{
  "encoder_arch": "pvt",
  "model": "image captioner",
  "dataset": "simulated fluorescence microscopy of cells",
  "train_examples": 195000,
  "image_size": 32,
  "crop_scale_min": 1,
  "horizontal_flip": true,
  "translate": 0.12,
  "color_jitter": 0.1,
  "tokenizer": "word",
  "vocab_size": 42,
  "encoder_norm": "layernorm",
  "encoder_norm_position": "pre",
  "encoder_activation": "reglu",
  "encoder_mlp_ratio": 2.67,
  "encoder_head_dim": 64,
  "encoder_fused_qkv": true,
  "encoder_qk_norm": false,
  "encoder_parallel_block": false,
  "encoder_inner_norm": false,
  "encoder_drop_path": 0.05,
  "encoder_patch_size": [2, 2],
  "encoder_depths": [4, 4, 4],
  "encoder_widths": [48, 96, 192],
  "fusion": "prefix",
  "decoder_width": 128,
  "decoder_layers": 8,
  "decoder_norm": "layernorm",
  "decoder_norm_position": "pre",
  "decoder_activation": "gelu_tanh",
  "decoder_mlp_ratio": 4,
  "decoder_head_dim": 32,
  "decoder_fused_qkv": false,
  "decoder_bias": "all",
  "decoder_qk_norm": false,
  "decoder_parallel_block": false,
  "decoder_dropout": 0.05,
  "decoder_inner_norm": false,
  "decoder_drop_path": 0.15,
  "decoder_kv_group_size": 2,
  "decoder_positions": "rope",
  "decoder_prefix_bidirectional": true,
  "decoder_connector": "mlp",
  "decoder_tie_embeddings": true,
  "init": "kaiming_normal",
  "residual_init": "none",
  "optimizer": "adamw",
  "lr": 0.0017,
  "beta1": 0.9,
  "beta2": 0.95,
  "eps": 1e-08,
  "grad_clip": 1.0,
  "ema_decay": 0.995,
  "steps": 6600,
  "batch_size": 192,
  "epochs": 6.5,
  "lr_schedule": "cosine",
  "final_lr_fraction": 0.05,
  "warmup_steps": 190,
  "weight_decay": 0.1
}
Rows from block 9 of the image encoder of a small image captioner, named by matrix and row number. Rows with one number belong to one neuron. Each number is 500 + 25 x the weight over its row's rms, rounded and kept within 0 to 999. All counts start at 0. Numbers have three digits each.
After each neuron's rows are labels from the 100 images, of 14976, where the neuron reaches its largest size: "top examples" is what is common among them. Only what is clearly more common there than usual is listed. The data: simulated fluorescence microscopy of cells.
# gate: MLP gate (encoder.blocks.9.mlp.gate.weight, 512x192), inputs 64-127
# fc1: MLP up (encoder.blocks.9.mlp.fc1.weight, 512x192), inputs 64-127
# fc2: MLP down (encoder.blocks.9.mlp.fc2.weight, 192x512, transposed), outputs 64-127

gate.500:426486515491505541520507540484452507503464495481509493499524547522507493463475502470549491524509468472506483486472524487529499513457509516537460472485524480495509467514459499500481535486455511
fc1.500:535478521546469482479460472492504462500517500489514509479468501539483433482518505481525498489465511512516500481481494491507520499505451537509521489534511508518471449523465495543473463524487519
fc2.500:493519508546504453464498527451538466541469488433520489541438463462496467518482512448518490521498494508512485459478467513504504529495514505455515509506436462496487547500488515518518478482515491
top examples: membrane rim; cells: six to nine; green stain

gate.311:457482501511500534507500465483471485468480492511474485497511525473483463508497495483523522526483523510437473490515477482496546516491520499503503511514527514516513515483490524541455478515472496
fc1.311:539511469501449494546508480501480476528507500486519549506527504473484496502509480495510496533526417577490482490441487478479474499534436482477510508518541523454531535473464467473515496490483493
fc2.311:495518486503530523455530479504485475478485563541499486494498470514460533485491516503520522456546495511493495485504512504483515509454504453442547502454497489531509492520479499509533491499509510
top examples: crowded; cells: ten or more

gate.250:437522473483515473478482530520508507539536496454506503548450490517520519496513516458479498479529553487533500553481546528499488501482489469474471488519467461487507493509481508549487516526534493
fc1.250:552548488483524468494547506513518513514492560484514508559495503502515471486500465485484512544509499540508528539472479493508475512522503500486445524510450518522464524538512487500474501482498581
fc2.250:549470521472529510516534498472495529527482507505462504492495487505496538465557504490472502486523549472487480534552509478510493457490527498486513473498495548506524520471498519508518546505558507
top examples: long thin cells; yellow stain; few cells; cells: one or two

gate.171:534512461482542517550476481568515581510524503509494496487496537472524503499473514509511539486495552535510482505504492490466521428532489510534476486514462505518525492564519482486503502502522517
fc1.171:476502530542510487502543527460468486495513485502498506533483503500498487502477470454480460499509449489529479546494510525510544478476462483539482476478479521506463485486453533509534512558534536
fc2.171:515512480480517488490516499492519482486523467475557499536507469517521520478505496495476479492494476519501525486493512504512475538513512478527481498487490493498515478464439475526508481445473507
top examples: magenta stain; fragmented nuclei; long thin cells

gate.239:537507506501545502484515530520549529520518500461546495527472532512551518535487518496489503478515487516525491568498533467506512482506513505482482444450479496521489481496545486505526525525490518
fc1.239:515541495505485555485421502488500506531482493538532496480524507526523476471525499523505480479521472571465475525495493502502486469469481502479471526528478514481491536523478526480502528506514495
fc2.239:512504459461526464519551457487492486481512455440522488506499535503497537524490509507504510501492516523507491527484510489482510523477523479532498504494537507515572480474528504489469555538515526
top examples: magenta stain; few cells; cells: one or two; long thin cells

gate.248:507496478496453545492450517491498508518435509475462515536492520488518507532498500489511477493496481472499512527490514454508489508493505509496494507439472487487502517509427488530526464509489450
fc1.248:527520486514504476515487487533519473513497513548517507523497480495490482463508510526500493496535495520524529534508508545523544535513509453467495503524520484472486464501507498489535486513453452
fc2.248:512480561480455493519488516518468479532478533559476518469459488483508444495470494485498478520493520552481485496511511489469494482459459546525512495522463525478544520504488493537502525468490483
top examples: membrane rim; few cells; cells: one or two

gate.330:483477494547482457502541495505492477488509539509464467481530520522514462469510546520526503506496498492475494481520478487531527530477520478487521502493520487508493473466499474525512531514487473
fc1.330:490524538482471471453486526471474502511522504489479548481499476520495501471460494550480473475510488528565560535487496510519461534489431480496509526466475519517507489493533473467481521500504502
fc2.330:513516475493548473522502554467496516485521486453453509495490510530542520508458484481460513525468512472517501508493506531527487541544499592520510464537489516449529469509482483536491551488482448
top examples: crowded; cells: ten or more

gate.263:456477486492471501451481447451489517510482523540487507467490513439493486491522481474491517473521477490524548521525499518471504519479531491511487532520511519504506506506493551528481542492502457
fc1.263:492501477498511521506518504485462482477501524501501497554451469517514529477486491542537450553567506463519511513483464466506484532531472483485527486464499477479485472519500485511513532498483510
fc2.263:473496484484455501464511480536514481509519541488490502526502456498522518480491493485504493530488473448538505484501506522518488498494486517528478480472549481543478476544511486496464510503484504
top examples: crowded; cells: ten or more; vacuoles; cyan stain

gate.404:508506523505506500509498512530496545512538428468496482496491531528523526501439486527510508502478536513492499530494532485487521503544510520494455485452450472501475457510515461532467522539483488
fc1.404:532544486497502480522495486502491495514518468443485493492500526481479504514476451421492421483503523509489532494503505473546458529498483524490505471495446496490513493481522484525518513514472514
fc2.404:501497488537514508513509496525514516492490547481503437517481513513519506511482519508471503501449512455533485455439514480515497505515491518507508514503465497514430507585512484534528474474529481
top examples: long thin cells; crowded; cells: ten or more; magenta stain